Rows from block 2 of the fusion encoder of a small model that answers yes/no questions on an image's attributes, named by matrix and row number. Rows with one number belong to one neuron. Each number is 128 + 32 x the weight over its row's rms, rounded and kept within 0 to 255. All counts start at 0.
Before each neuron's rows are labels from the 100 texts, of 14976, where the neuron reaches its highest value: "tokens" is the input token at the peak. Only what is clearly more common there than usual is listed. The data: pixel-art sprites of 400 made-up characters on tiled backdrops.
# fc1: MLP up (fusion_encoder.blocks.2.mlp.fc1.weight, 768x192), inputs 0-95
# fc2: MLP down (fusion_encoder.blocks.2.mlp.fc2.weight, 192x768, transposed), outputs 0-95

tokens: "upper left"; "brown"; "green"
fc1.493 [171 113  91 123  61 148  62 106 118 126 134 100 149 111 136 175 144 105 158 134 104 123 145 112 165 127 100 137 121 130 190 197 146  98 135 175 156 152 165 144 169 121 107  91 159 134  86 197  79 125 115 108 137 129 115 165  82  67  96 121 181 106 140 178 111  85 126 138 152 133 128 125 145 142  52 159 152 164 146  75 109 156 180 169 174 175 148 113 156 169 178  94  86 109 106 176]
fc2.493 [125 138 105 114 152 124  76 166 130 103 102 125 152  84 159 147  98 111 210  88 125 196  59 115 109 102 151 125 160 131 142 121 132 112  99 131 134 124 146 101 107 158  83 184 151 123 118 123 106  81 147 116 135 164  97  89 129 146 128 131 104 111  66 155 165 127  74 129 156 184 136 137 132 157 169  61  81  97 143 153 136 147 113 156 143 110  99 116  68 127  69 102 127 109 107 168]

tokens: "brown"
fc1.4 [ 88 132  88  58  67 107 147 112 106 100 105 133 106 127 109 152 150 156 127 186 131 104 168 174  63 146  73 157 158 181  99 107 134 124 127  94 100  90 166 128 113 104 131 135  95 146 136 197 128 147 108 133 104 132 159  74 112 138 175 138 169 100 205 117 127 100 138  86 167 150 136 146  99 128 149 117 104 115 145 140 104 148 150 170 121 138 136 163 165 121 120 112 160 182 117  54]
fc2.4 [111 104 127  91  93 118  83  86 113 146 151 170 108 123 136 104  83 149 101 161  89 139 123 125  77 134 160 137 100 145 100 138 127  79 131  91  50 144  80  83 122 174 100  89  77  78 129  73 136 120 123 101  95 176 160 131 126 102 148 187 144 178 198 106  96 137 164 127 119  82 105 131 108 113 126  69 200 131 122 179 155 130  96 160 126 150 135 168  92 106 176 129 125  96 155 149]

tokens: "lower right"
fc1.215 [131 136 158 160 149 138 111 119 144  87 154 181 121 128 147 116 155 152 152 137 172 136 131 196 140 181 121 130 181 129 124 112  94 160 113 163 161 140 112 139 182 177 158 150 166 135 146 166 146  91 171 188 130  97 141 156 123 150 132 172 145 104 172  93 178 181 138 144 156 133 110  51 117 130  97  81 102 145 157 125 108 160  61 145  67 193 151  72  91 135 158 178 191  93 134  98]
fc2.215 [212  91 131 208 141  99  98 186 164 132 137 145 127 122 152 108 161 105 161 107  91 166 115 127  96 101 141 170 137 123 135 175 158 106 109  65  77 124 112 162 125 131  81 111 157 164 101 183 149 136 109 128 193  57 164 146 141  75 144 177 113 179  74  81 126 109 106 123 119  92  87 134 108 141 161 159  95 143  78 152  89 135 183 126 117  92 188 180 171 115 146 133 163 118  90 117]

tokens: "yellow"
fc1.583 [190 107 166  91  76 127  88  82 174 129  94 182  88 115 130 156  54 106 172 114 145 176  91 119 109 141 171 121 140 116 114 123 155  98 105 129 128 102 124 153  92 137 165 114  90 132 161 132 114 142  73 147 119 140  49 102 129 107 174 122 137 117  96  96 157 187  72 102 120 119  88 146 129 139  95 144 126 132 149 137 119 130 155 109  51 226 136 142 109 180 145 150  97 154 145 120]
fc2.583 [102 111  98 171 100 131 150 104 127 102 153  89 156 149  89 135 159 116 173 181 125  93 139 149 134 132 148  82 124 142 116 119 133  99 106 146 167 114 156 136 199 172 134  79 115 105 102 182 160 130 148 140 132 130 183 164 121 153  84 163 163 137 149 135 182  77 162 121  70 131 183  65 135 120 102  71 126 176 123 161  93 171  99 143 120 114  85 219 165 145 162 121 146 121 134 118]

tokens: "lower right"
fc1.415 [114 124 188 111 152 180 109 163 125 102 135 129  69 159  98 168 178 105  79 172 163 130 185  97 112 145 159  77  78 110 159 104  88  89 135 125 162  79  95  86 111 120 192  82 179 185 122 159 173  65 141 174 107 101  80 205 167  86  89 153 132 155 113  71  96 156  75 149 119 113  79  98 145 145  56 135 142 100 123  79 135 156 159 118 110 112 133  99 125  95 123 103 123 113 147 129]
fc2.415 [ 80 167 140 165 125 124 178 112 148 150 125 139 159  92 114 113  56 161 136 159 107  73 115 152 135 100 124 145 141 151 183 121  81 102  92 119 126 170 146 190 148 103  81 114 184 120 158 136 126 142 164 138 123 128 143  74 165 113 136 112 160 128 125 148 130 139  38 154  46 114 104 158 124 161 196 151  97 159 180 100  81 146 140 116 159 144 105 156  59 112 160 132  87   8  60 126]

tokens: "lower right"; "lower left"
fc1.733 [ 53 151 119 154 164 142 109 124 135 128  90  93 102 115  83 132  93 107 147 130 141 118 173 131 111 112 164 145  55 112 132  91 110 130 115  95  72  91  58  81 134 140 116 142 173 197 157 141 129 139  91 136 136 147 115 148  97 146 118  93  82  91  99  74 106  94 159 165 130 143  94 159 156  86 106 107 169  65 100 122 112 144 162 178 129 126 105 170 118  76 130 129 109 148 149 110]
fc2.733 [164  91 220 158 134 166 131 112 151 104 167 123 177 110 125 108 203 161 142 152 151 168 118 125 113 118 160 137 188 149 144 116 125 122 152 175 143 155 181  81 146 174 112  99 107  99 114 120  94 111 109 226  59 127 126 139 103 161 129  99 184 126 125 164 101 134 133 153  94 106  60  87 139 125 193  91 134 175 148  99 104 128 140 132  89 171  92 122  97 136 191  98 149 104 109  75]

tokens: "lower right"
fc1.763 [146 167 133 146 118 155 141  88 170 114 120 116  81 151 173 151 121 151 132 120 113  83 120 105  98 121 110  70  91 110 146 130 148 145 154 113 104 126 131  95 140 138  70 126  90 126 175 115 149 210 116 144 143  74 104 142  94 112 110 158  75  87 115 151 157 103 156 139 110 148  94  81  78  82  81  93 104 148 104  97  99 140 107 212 145 144 160 164 118 116 114 116 138 126  93 173]
fc2.763 [118 102 139  69 125 133 144  90 140 120 117 141 114 167 112 100 113 150 174  80 179 122 161 120 123 187 135 119 120 105 121  94  70 149 144 130 137 114 133 179  75 143 131 235 137 153 169 128 150 173 125 155 153 159 146 151  81 111 139 102 102 142 116 134 110 146 100  95 121 123 111 165 165  71  98 160 162 145 159 109  94 154  65  79 106 111  85  96 151 188 160 200 136 128 153  93]

tokens: "upper left"
fc1.359 [146 143 129 179  53 144  83 142 146 139 163 114 171  98 119 130 150 139 124 164  91 144 132 165 115 173 143 130 114 131 110 129 116 161 108  86 161 213 168 111 148 106 190  85 137 158  75 128 124 127  73 186 142 160 159 150 173 128  87 137 103 125 162  71 119 173  86  90 131  97 128 134 169  50 130 163 124 108 109 161 168 172 173 146 136  59 157 137 168 109 122  67 114 109 116  76]
fc2.359 [118 142  81  90 206 121 166 107 109 161 128 140  46 129  96 113  57 154 127 147 121 119 127  81 114 117 147 149 208 114 121 107 160  74 125 130  82  67 146 145 169  97 156 117 136 125  79 196 130 132 109 190 129 183 133 123 108 168 116 129 100  92 122 149 180  76 144 104  70 177  77  86 126 109 139 138 122 132 139 144 118 142 113 156 123 134  97 119 144 135  77 129 126 129 119 139]

tokens: "yellow"
fc1.203 [ 95  85 174  78 140 128 139 174  92 104 133 158 128 117 111 114 132 180 120 166 136 138 144 142  99 171 152 142  78 111 134 115 128  78 101  87 122 159 148 170 108 151  73  72 112  94  81 150 126 162  97  96 105 157 118 156 150 107 145 101 132 169  73 190 103 135 135 103 100 161 111 117  89 140 135 170 106 127 113  80 164 159  54 129 126  62 114 108 191 125 128 151 120 140 169  80]
fc2.203 [126 133  83 112 129  96  67 106 166  96 194  75 123 100 122 107 201  97 117 181 137 107 167 125 103 156 132  90 134 125 118 111 135 104 127 190 117  97 104 127 160 102 186 122 157 148 133  94 151 161 134 159 121 108 139 123 154 127 170 110 140  36 104  90 134 180 121 142 228 147  96 117 124 170 150 161 151 114 159 115 104 155 157 115  86 174 134 183 129 109 128  96 126 132  91 126]

tokens: "upper left"
fc1.127 [119 136 119 163 196 153 157 164 116 133 123 147 162 186  91 103 110 126 122 155 114 211 146 178 149 116 192 133  54 119 147 158 150 133 133 118 127 116 113 140 141 132  86 174 165 134  78  96 137 112 126 142  94 132 122 158 141 176 126 103 116 156 160 162 139  68 122 179 106  92 126 134  90  70 116 171  98 141 144 122 149 131 170 140 111  95 136 158 138 126 152 183 117 113 120 178]
fc2.127 [ 72  42 139 109 152 155 117 109 124 147 142 157 110 135 130  90 119 167 159 199  98 180 134  78 152 105 130 146 193 154 150 155 124 113 155 107  84 122 145 152 153  92 133 132 112 159  59 148 151 104 146 182 150 167 132 110 140 139 166 154  97 127 136 129 158 110 113 162 115  93 110 130 127  94 154 161 131 115 153 147 114 180 132 159 108 112 174 151 119 129 112 110 142 177  47  55]

tokens: "lower right"; "large"
fc1.688 [ 79  71 165 160 160 148 158 132 127 123 180 101 103 126 164 183  93 133 122 109 182 157  94 138 119 209 127  82 128 146 162 101 134 161  83 117 153 192  92  89 123  80 121  88 108 176 174 134 157 167 109  61 109  86 112 105  66 155  94 149 154 105 102  69  89  74  87  69 144 157  90 156 156 165 140 172  86 100 173 159 113 168 105 109  98 137 190  80 105 174 129  97 105  78 165  82]
fc2.688 [193 220 125 153 162 102 161 172  99 104 118 148 126 144 136 116 113 118  79 144  76 188 118 154 148 110 142  92 154  92 145 131 110 102 134  76 150  98  96 127 101 216  94 174 190 139 109 134 133 137 102 171 146 134 164 116 148 150 159 140  98 165 148 139 146 176 124 146  49 134 109 127  93 144 126 112 196 132  56 148  94  95 136 172 156  99 122 127 120 173 109 160 118 102  96 136]

tokens: "teal"
fc1.279 [175  93 103 128 136  72 167  89 117 157 116 106 158 104 158 100 122 128 146 130 136 141 111 160 135 167 180 141 117 119  77 177  98 133 105  99 133  94  71 141 175  64 159  73  91 112 100 105 153 112 126 131  88 137 139 119 152 136 154 169 164 135 120 134 125 127  99 160  64 116  87 173 135 139 103  84 116 162 112  97  98 165  58  71 128 190 196 124 140 107 134 157 111 123 143 147]
fc2.279 [190 127 136 148 119  92 139 151  77 124 118 159  78 102 168 154 157 155 148 145 169 155  92 103 127  98 105 137 135  91 120 171 114 158 135 135 104  71 136  97  94 184 110 175 140 131 163 126 100 111 189 133 134 135 100 120 126 115 167 101  49 144 175 125 134 143  55  67 132 161 155 111 163 159 142 173 110 124 128 136 107 131 106 115  16 124 101 179 130 112 179 146 102 115  81 114]

tokens: "brown"
fc1.216 [150 159 101  87 123 128 155 120 156 119  85 133 111 117 133 131 115 136  89 141 162 139 124 174  63 128 111 170 111 207 114  91 123 109 121 163 148 140 105 146 143 157 178 165  86  90 122 206 134 134 134 110 134 133 155  80 110 144 125 189 107 151 124 104  83 108 150  95  75 108 171 140 108 160 107  79 137 124 129  85 127  70 130  88 176 178 159 169 154 134 130 164 157 119 118 149]
fc2.216 [152  64 114  88  77 131 113 156 139 137 172 161  78 105  99 132 135  89  98 153 124 160  93  86 107 124 123  94 135 180 142 107 131 120  55 154  99 108 156 138 111 170 138  97 126 174 126  84  86 101 109  96 166 170 115  96  53 123 183  98 129  81 191 101 150 154 113 123 132 124 167 140 135  85 169 104 139  98 138 158 173 119 162 147 132 120  97 149 115 106 155 125 138 180 155  77]

tokens: "teal"; "purple"
fc1.19 [108 140  94 101 144  90 141 125 154 126 127 139 140 168 204 140 155 124 136 153 114 146 106 100 190 124 103 139 137 110 164 149 121 156 138 158 141 185  83  99 192 132  84 181 139 159 137 124 128 166 176 116 128  90 106 172 177 171 161 111 108  87 157 133  61 131 122 165  84 147  89 100 128  81 113 113 159  67 106 203 117  83 116 131 114 161 157 147 131 187  85 117 145 110 171  58]
fc2.19 [140  86 149 106 192 132 138 144 120 144 123 125 106 124 171  72 155 112 143 105  81 135 147 156 122 122  40 110 116 143 133 154 146 103  81 176 193 161 146 128 169 114 140 129 136 109  70 102 119 184 104 143 131 166 114  74 141 198  92 149 133 161 128  69  93 104 116  77 111 125 103 115 158  84 104 134 154 113 117 179 130 185 166 134 167 153 100 177  54  74 151 123 161 109  92  93]

tokens: "brown"; "orange"
fc1.121 [127 158 121  91 188 164 181 107  55  87 112  87 131 187 138  75 189 152 127  80  54  84 123 177 159  61  89 125 131 105 116 137 105  98 122 176  83 131  67 163 119 110  81 108 184 115 145 148 104 188 151 101 160 108 100 153 110  84 114 112 115 130 120 112 149 153 126 150 181 159 134 156 158 160 180 159 173 150 156 138 120 165 107 130 135 139 108  95 166 111 115  92 152  91 125 113]
fc2.121 [ 99 100  61 157 109  58 136 173 167  97 145  82 150 162 108 126 175 145 134 130 151 195 129 103 174  99 118  98 117 150 164 126 141 127 162 184 187 150 137 134 159 130 122 135  86  65  62 124  69 120  92 101  77 126 161 129 119 114 121 124 176 133  92 134 108  85 133 192 104 115 124 104 181 141  96 160 119 131 137 158 173 158 175 130 137 103 139 161  88  89  99 137 124 164 145 103]

tokens: "yellow"; "orange"
fc1.88 [107 133 160  87 114 185 110 108 109 125 103  68  94 115 113 140 191 114 104  47 126  65 134 112 119 107 113 194 137 140 135 152 169 101 164 129 147 131 118 120 146 111  90 120 112  73 120 215 187  79 103  78 155 171 123 100  96 104  86 137 139 130  72 121 187 145  87 110 113 204 136 154 138 130 145 114 146 129 110 128  95 102 153  74 157 133 154 134 120 118  91  53 102 139 133 154]
fc2.88 [179 115 179 122 137 165 143  99 153 110  90 135 191 114 119 125  53 118 186 144 118 126  93  65  97 156 141 137 160 145  80  67 114 112  99 131 129 116  95 153 172 155 137 178 188 103 131 194 133 144 165 132 134 110 117  46 165 178  97 104  70 189 180 117  94 180  80 128 122  92 118 130  79 146 136 114 147 133 134 117 110  98  76 135 107 175 178 154 123 212 169 142  94 152 114 121]

tokens: "brown"
fc1.654 [134 105  78 109 211 108  85  95  68 113 122 144 185 113 165 142 140 165 116 119 136 137  86 151 153 154  62 146 115 104 106 147 103  82 126 167 134 126  77 146  91  85 153  83 201 111  68 101 150 102 109 134 122  95 155 131 100 152 113  92 134 102 146 180  66  96 154  96  46 130 115 139 162 156 108 140 125 131  88 119 175 157 130 112 149 170 178 139 198 145  87  97 143 100 155 105]
fc2.654 [130 166 128  56 112  70 103 165 135 140 164 133  94 109 152 144 199 111  58 192 137 184 157 119 131 108 130  75 152 136 108 103 133 125  98 111 117 169 134  98  90 164 116  93 100 186  82 156 167 131  70 150 129 109 129 154 109 105 116 189 137 172 143 115 138 130 171 172 112 116 135 174 161 144 108 137 118  95 151 152 161 134  65 160 147 155 145 108  87 128 119 173 200 209 117 120]

tokens: "yellow"
fc1.284 [167 140  93  62 141 126 111  74 188 109  96 165 110 137 155 136 121 163 144 121 119 147 159 101 136 149  98 100  89 147 116 109 170 149 142 184 123  95 147 103 147 126  93 143 162 121 163 128 135 164 101 115  89 160 120  92 130 133 113 133 111 134  71  81 207  78 162 137 161 198 113  35 183 160 119 121 132 103  86 152 160 118  70  82 142  87  88  84 145 125 145 171 107 178 121 156]
fc2.284 [ 83 111 121 148 102  73 108 163 127 130 137 110 106 149  84 122  88 141  83 105 147 173 156 188 143 134 130 108 188  59 139  71 138 144 130 126 120 137  92 151  84 172 143 107 116 117 127 152  51 125 117 157 156 111 132 116 142 140 142 124 124 125 108 111  89 152 146 122 125 166 134 168 138 162  90 162 110 169 197 126  95 139 141 140 150 173 147 136  97  80  88  95 127 125  82 127]

tokens: "brown"
fc1.445 [147  88 130 181 146 108  85 101 159 143 151  62  96 104 129 176 143 172 134 157 122 127 150  93 126 120 108 144 139 127 189 120 104 127 165 137 157  91 149 132  65  75 115  70 144 136 170 192 178 153 166  93 127 133 125 102 124 157 189 102  81 146 101 144 169 147 103 206 154 124 124  96 150 191 122 153  54 129 118  85  70  97 132 120 133 124  99 101 192 102 131 123  75 114 177 131]
fc2.445 [ 96 178 111 223  64 150 162 154 110 121 135 141 100 157 115 112 126 117 145 122 121 155 165  93  98  99 104 203 129 136 114  87 129 126 115 149 125 203 127 114 122 108  73 194 133 131 141 124 160  88 112 155 160 127 113  98  44 101 175 102 148 171 122 133  88  81 139 104 142 122 130 153 163 170  87 130 125 143  94 126  99 159 119 160 145 156 178 179  64 153  90 144 130 179  65 108]

tokens: "upper right"; "lower right"
fc1.294 [162 137 145 133 203  69 142 157 128 119 151  65 117 123  81  63 121 103 135 112 139 131 110 124 130 132 104 176 142 135 172 135 105  78  94 106 156 109 102 135  95 169 155 176 156 113 172 146 135  76 112 156 171 138 114 156 154 134 149 110 106 129 145 135  43 133 101 146 143 108  62 145 128  99  88  75  69 189 196  97 119 122 150  53 157 153 107 165 134 160 142 122 156 107 156 105]
fc2.294 [158  92 134 104 122 169 176 109 182 135 139 108 131 114  64 123 178 147 121  44 104 125 139  90 135 201 118 121  93 130 155 106 149 137 160 159 161 153 170 114 104 188 137 132 176 130  80 153 112 159 115 205 140 130 126  94  75  59 135 127 109 107 126 133 138 115 135  68  95  86 133 160 134 203 108 136 111 157 175 134 101 143 132 115 108  38 157 108  74  90 102 126 147  52 133 126]

tokens: "upper right"
fc1.406 [188 124 184 182 168 115 118  53 129 158 133 100 137 118  87 145 106 140 124 120 121 121 104 106 118 104 134 153  93  79 108 113 119 121 135 141  96 125 174 127 144 183 111 139 144 167 117 101 102  87 114 141  68 152 102 178  95  96 156 124  72 132 100 174 133 155 107 117 116 129 114 174 159 161 139  96 145 163  27 158 146  90 126 162 107  92  84 144 109 152 126 140 103 106 111 161]
fc2.406 [ 90 118  67 192 137 142  89 142 203 137  94 150 165 155 204 127 100 129  85 106  88 159 128 142 157 210 123 130 150 132 148 122 113 136 170 163 180 107 189 151 106 119  96 162 103  69 157 122 116 130 175 118 166 115 121 118 126 122 115  66  97 145  81 150 137 148 117 147 135 205  89  91 156  91 142 131 163 120 185 145 161 148 148 131  85 149 160 108  64 108  85 123  90 141 104 111]

tokens: "upper right"
fc1.463 [ 84 162  61 164  81  55  69 153 152 170 151 119 103 129 140  94 143 105  98 100 136 101 115 169 104  73 148 136 155 189  84 110 106 149 131  96 121  69 186 159  97  99  83 162 154 138 136  53  91  76 131 120 158  76 120 161 133 137 140 132 159 160 173 131  97 121 110 125 103  94 153 110 131 147 123 148  74 149  89 140 168 126 192  72 147 147 113 131 171  84 128 127 141 130  86 145]
fc2.463 [127 120 144 141 164 170 130  90  94 177 152 146 189 126  91 150 127 142 111 135 162 152  95 166  81 107 109 156  98 106  77 149 147 155 128 160 113 106  61  97 103 104 162  97 141 116  98  98 173 168 162 157  94 106 177 111 117 146  80 121 175 129 111 121 105  57 153 125 122 112 125 149 180 157 125 127 122  59 203 134 113 103 119 111  79 134 117 159 147 112 161 155 121 101 192 133]

tokens: "upper left"
fc1.277 [167 140 126 140 163 136  88  89 121 116 171 137 117  61  93 145 137  93  93 155  90  91 158  70 146 163 176  72 144  66  80  75  60 123  94  84  98 154 142 134 103 155 104  99 141 123 140 115 126  90 166 165 142  74 155 179 146 171 186 106  85  92  73 135 176 136  95 135 117 107 109 133 157 165  90 106  78 146 174  98 142 117  71 112 119 195 136 105 100 128 176 130  95 109 119 170]
fc2.277 [ 73 146 118 171 119  94 131 126 198 126 130 149 175 165  77 131 157 112 169 168 123 109 177 147 112 191 155 117 117 133 105 114 143 118 141 180 104 162 140 120 136 157 165 176  72 196 107 178  79  91  95 169  56 138 140 156 104 130 123 156 158 119 138 125 148  81 199 123 143  96 108 110 155  92 162 142 132 130 110 131  80 114 148 160 134 138 162 156 144 134  84 135 132 109 157  95]

tokens: "lower right"; "green"
fc1.535 [150  77 151 145 123 112  85 122 141 190 159 139 159 108 119 164 182 181 132 127 112 129 142  95  94  99 101 151  75 113 129 152 113 115 109 142 129 158 155 148 122 166 168 152  92 169 158 108 124 130 134  79 157 133 178 142 104 157 132  85 163 149 116  59  91 147  80 182 139 119 114 153 178 178 103 171 133 160 144 187 106  88 180 117 142  88 141 105 116 116  95 104 174  87 161 126]
fc2.535 [149 146 104 130 140  78 147  96 158 117 108 100 146 123 124 119  89 137 112  96 117 121 186 115 138 103 120 114 127 186 147 139 187 114 122 214 160 129  86 124 143 155 147  76 131 150  78  65 176 127 203 131 151 193 112 145 131  82 103 126  86 140 119 156 105  89 180 138  70 164 115 104 141  89 116 120 148 133 130  78 154 167 165 139 124 150 127 155 141 179 162 152 143 122 100  40]

tokens: "yellow"
fc1.97 [134 168 108 130 111 148 104 115 123 134  97 100 174 134 160 108 122 166 109 112  99  70 111 171 113  87 211  87 144 119  88 146 138 138 123 140  95  49 151  85 155 141 119 158 127  99 101 128 104 161 179 181 103  70 163 125 173 152 129  67 124 139 134  85 125 115 144 146 131  67  95 128  80 164 153  91 108 159 110 116  92  78 139 139 193 145 106 155 136 108 107 100 179 106 112 105]
fc2.97 [105  97 185 147  69 102 140 105 160 187 128 138 135 142 107 180 120 115 159 110 127 147 177  86 148 126 115 130  73 135 118 131 126 120  60  85  88 133 106 109 172 149 156 123 131 115 141 170 117 170 147 169 100 140 109 108 175 113 108 113 182 152 146 147 114  81 116  67 115 169 158 125  97 139 154 177 104 119 115 103 136 129  65 135 117 121 142 120 112 103  89 105 167 109 156 150]

tokens: "yellow"
fc1.679 [131 153 101 169  74  96 162 121 101  98  77 131 127 131 149 134  92 161 112  81 128 134 163 182  88 149 130 123 168 123 183 142 193 134 128  79 101 147  93 202  93 187 179 163 158 154 137  88 141 102 149 103 163 110 126  98 148 131  78  90 181 138 160 142 171 114 163 120  86 169 144 100 119 126 119 147 158 123 145 102 167 135 119 125 158 145 124 168 119 153 162 110 118 167  78 201]
fc2.679 [148  93 103 155 114 191 111 112  76 183 119 134 165 169 138 112 149 104 133 152 151 133 142 112 136  88 171 140  95 105  92 130 122 142 100 134  93 125 119 100 119 138  83  81 115 111 113 116 154 139 119  97 121 115 164 161 110 136 123  93  93 159 119 129 133 177 125 108 143  63  48 124  77 175 162  97 127 138 172 156 209 145 148  88 171  77 157  47 115  62 147 107 125 142 219 102]

tokens: "large"
fc1.655 [185  87 158 125 138 145 185 123  99 111 118  53 182 149  85 152 141 107 140  99 167 102 139 117 123 174 175 133 161 123 154 119  67 192 148  60 124 158  99 136 163  93  91 147 124 132 162 127 117 120 117  43 164 194 178 193 144 185  98  87  90  82 144 120  56  77 157 133 172 141 212 164 173 124 156 106 152 116 121  82  66 101 179  97 109 118 105 122 131 135  91 107 168 141 163 134]
fc2.655 [174 115 138  89 108 160  95 178 119 128  75 141 116 184 195  66 181 123 115  98  93 119 173 146 154 131 179 125  95 157 142 138 114 124  90 156 155 100 171 125 110 114 202 138 141 103  79 128  99 135  89 150 135 157 105 153 192 179 152 149 110 195 186  88 140 143  60 110 144  95 144  91 175 128 151 143 113 128 142 107 111 122 114  98 132 151  94 157 103 151 204 147 113 108  79  91]

tokens: "teal"
fc1.326 [ 80  80 106  92 128 155 132 130 112 111 206 162 154  70 145  71 132  84 108 108 114 117  84 156 202 105 183 103  79 186 157 155 125 156 153  94  98 179  81  97 155 181 125 124 142 164  85 141 104 109  55 128 166 111 146 155  70 141 168 113  85 100 121  58 181 160 148 171 115 113 104 117 119 130 146  83 196 112 113 144 169 131  94 150 164 117 176 159 176 123 106 166 121 105 164 173]
fc2.326 [ 84 124 109 159 110 118 142 123  98 107 128 135  75 124 109 121 146 135 161  97 168 109 145 162 138 122 101 140 169  78 169 167 120 148 104 214 116  82 193 144 102  91 143 148 104 130 133  88 123 185 118 113  88 148  90  86 177 114 138 153 151 105 120 131 144 119  65 114 167 110 132 133 121 109 167 158 136 141 140 141 114 113 120 116 116 128 162 122 173 174 104 148 137 187  87 115]

tokens: "brown"; "teal"; "blue"; "purple"
fc1.758 [103 153 105 119 120  78 141 134 123 190 133  99 198 135 105 162 149 125 150 121 157 140 193 119 120 131 151 139 179 173  85 132 219 122 124  95 120 182 134 143 106 193 140  64 117 152 140 122 159 146  72 155  85 113 112 144 190 119 145 102 104  55 175  92 124 137 125 150 162 114 148 155 141 147 104 154 139 156  85 175 114  96 151 166 145 206 155 106 170 182 150 149 114  90 148 157]
fc2.758 [138  87  83 122 162 127 128 155 162 151 167 139 119 115 132 148 134 158 116 106 151 110 207 123  90 111 131 119 138  90 129 145 119  75 125 149  80 171  93  97 133 130 141 146 114 183 134 155 127 144  89 117 142  48 111 133  80 102 117 161 154 169  84 145 117 116 178 114 120  84 128 125 123 144 134 133 144 144 166 135  92 119 106 169  99 179  51 114  36 142 131 173 147  80 120 156]

tokens: "yellow"; "lower left"
fc1.676 [ 78 143 142 169 143 131 158 120 120 157 205 111 133 194  74 151 141 102 155 130 117  92 157 172 117 118  93 115 162 174 152 168 118 156 141  99 167 118 157 173 153  84 102 133 145 131  93 153 151 143  94 140 122 111 114 192 113 183 133 159  77 161 117 150 142 102 147 168 165  91 178 110 132 109  65 112 159 107  72 126 173 107 124  78 176  89 104  94 134 110 159 122 154  76 162 104]
fc2.676 [ 81 164  91 120 103 154 145  72 131 145 100 163 122  71 141 169 123 131 147 141 111 110 136 148 124 102 152 111  81 117 114  80 104 143 119 136 127 130 131 123 114 171  79 119 172 114  78 226 100 101 100 142 133 100 149  58 122  85  82 105 126  75 149 147 200 143 154  85 161 124 115 110 146 109 146  91  93 135  69  71 134  74 149 136  91 125 139 153  79 156 139 110 100 206  89  77]

tokens: "upper right"
fc1.642 [130 138 131 158 151 152  81 137 145 146 170 171  75 159 112 113 124  70 149 123  94 132 190 166 109 187 148  71 196  99  86 159 111 131 130 183 100  94 172 108 122 166 136  89  87  85 100  78 112  89 162 119 154 195 108 105 166  86 168 106 124  92 120 118  94 117 122 196 111 139 130  81 147 174  68 114 117 115 184 152  83  85 136 171  94 108 176  60 127 114 136  64 114  94 172 143]
fc2.642 [110 150 154 132  96 104 153 176 181 124 114 107 111 148 110 118  97 163 119 110  45 124 132 131 148 116 101 203  93 155 114 120 150 145 152 163 174 102 100  95  98 146 152 170 137 151 118  98 179  95 150 123 105 140 128 154 141 146 126 138 125 105 150 139 137 133 225  91 140 162 159 105 105 121 172 217 105 134 153  91  73 134 127 123 125  82 151 140 127 126 135 171 130 100 122 128]

tokens: "upper right"; "upper left"
fc1.124 [123 123 107 150 101 138 160  96 125 100 142 162 106 145 131  99  90 144 155 111 101 176 191 168 213  74 171 151 123  94 122 141 145  97 130 182 133 109 157 148  82 165 188 184 151 180 109 112 121  88 162 107 141  81  28 124 153  99 129 176 164  85 116 141 133 133 140 121 154 101  85 120  69  95 128 143 153 136 176 192 136 127 114 109 127 104 114 122 127 147 180 111 192 128 187 112]
fc2.124 [100 137 171  76  82 126 128 151 126 135 198 114  77 111  80 116  79 122 140 133 164 165 135  60 119 134 129 127 104 171  96 159 111  96 147 100 210  86 107  89 131  99 118 143 144 112 111 124 149 146 180 166 122 113 141 140 129  95  99 131 142 113 124 155 152 103 103  89 135  86 109  91 175 130 152 127 131 140 157  98 135  96 122 171 110  95 142 104 106 162 162  99 132  83   8 148]

tokens: "teal"; "red"; "white"
fc1.480 [145  81 117  86 143 162 152  81  72 130 147 159 145 166 203 146  98 123 143 109  89 183 127  88 160 137 150 196  93 120 136 131 181 132 126 141  88 155 183 160 126  91  97 122  58  88 127 111 131  93 163 102 134 119 163 121 134 144 114  62 121 181 146 153 146 183  91  70 103 133 183 164 189  59 125 118 171 169 122 137 129 156 168 104 159 121 131 139 129 106 126  90 135 169 121 113]
fc2.480 [ 98 112 102 162  74 169 143 181  76 182 109 138  83 179 164 114 150 161 110 165 117 187  87 153 125 163 143 129 132 152 138  63 110 100 110 132 121 124 123  93 179 129 164 127 128 149 206  96 185 125  52 125 133 163 100 122  92 140  96 199 115 121 183 119 128 104 165 109 102 127  65 175 168 122 144 153  98 178  82  73 131  65 174 149 121 159 103 183 156  68 146  94 112 168 109 122]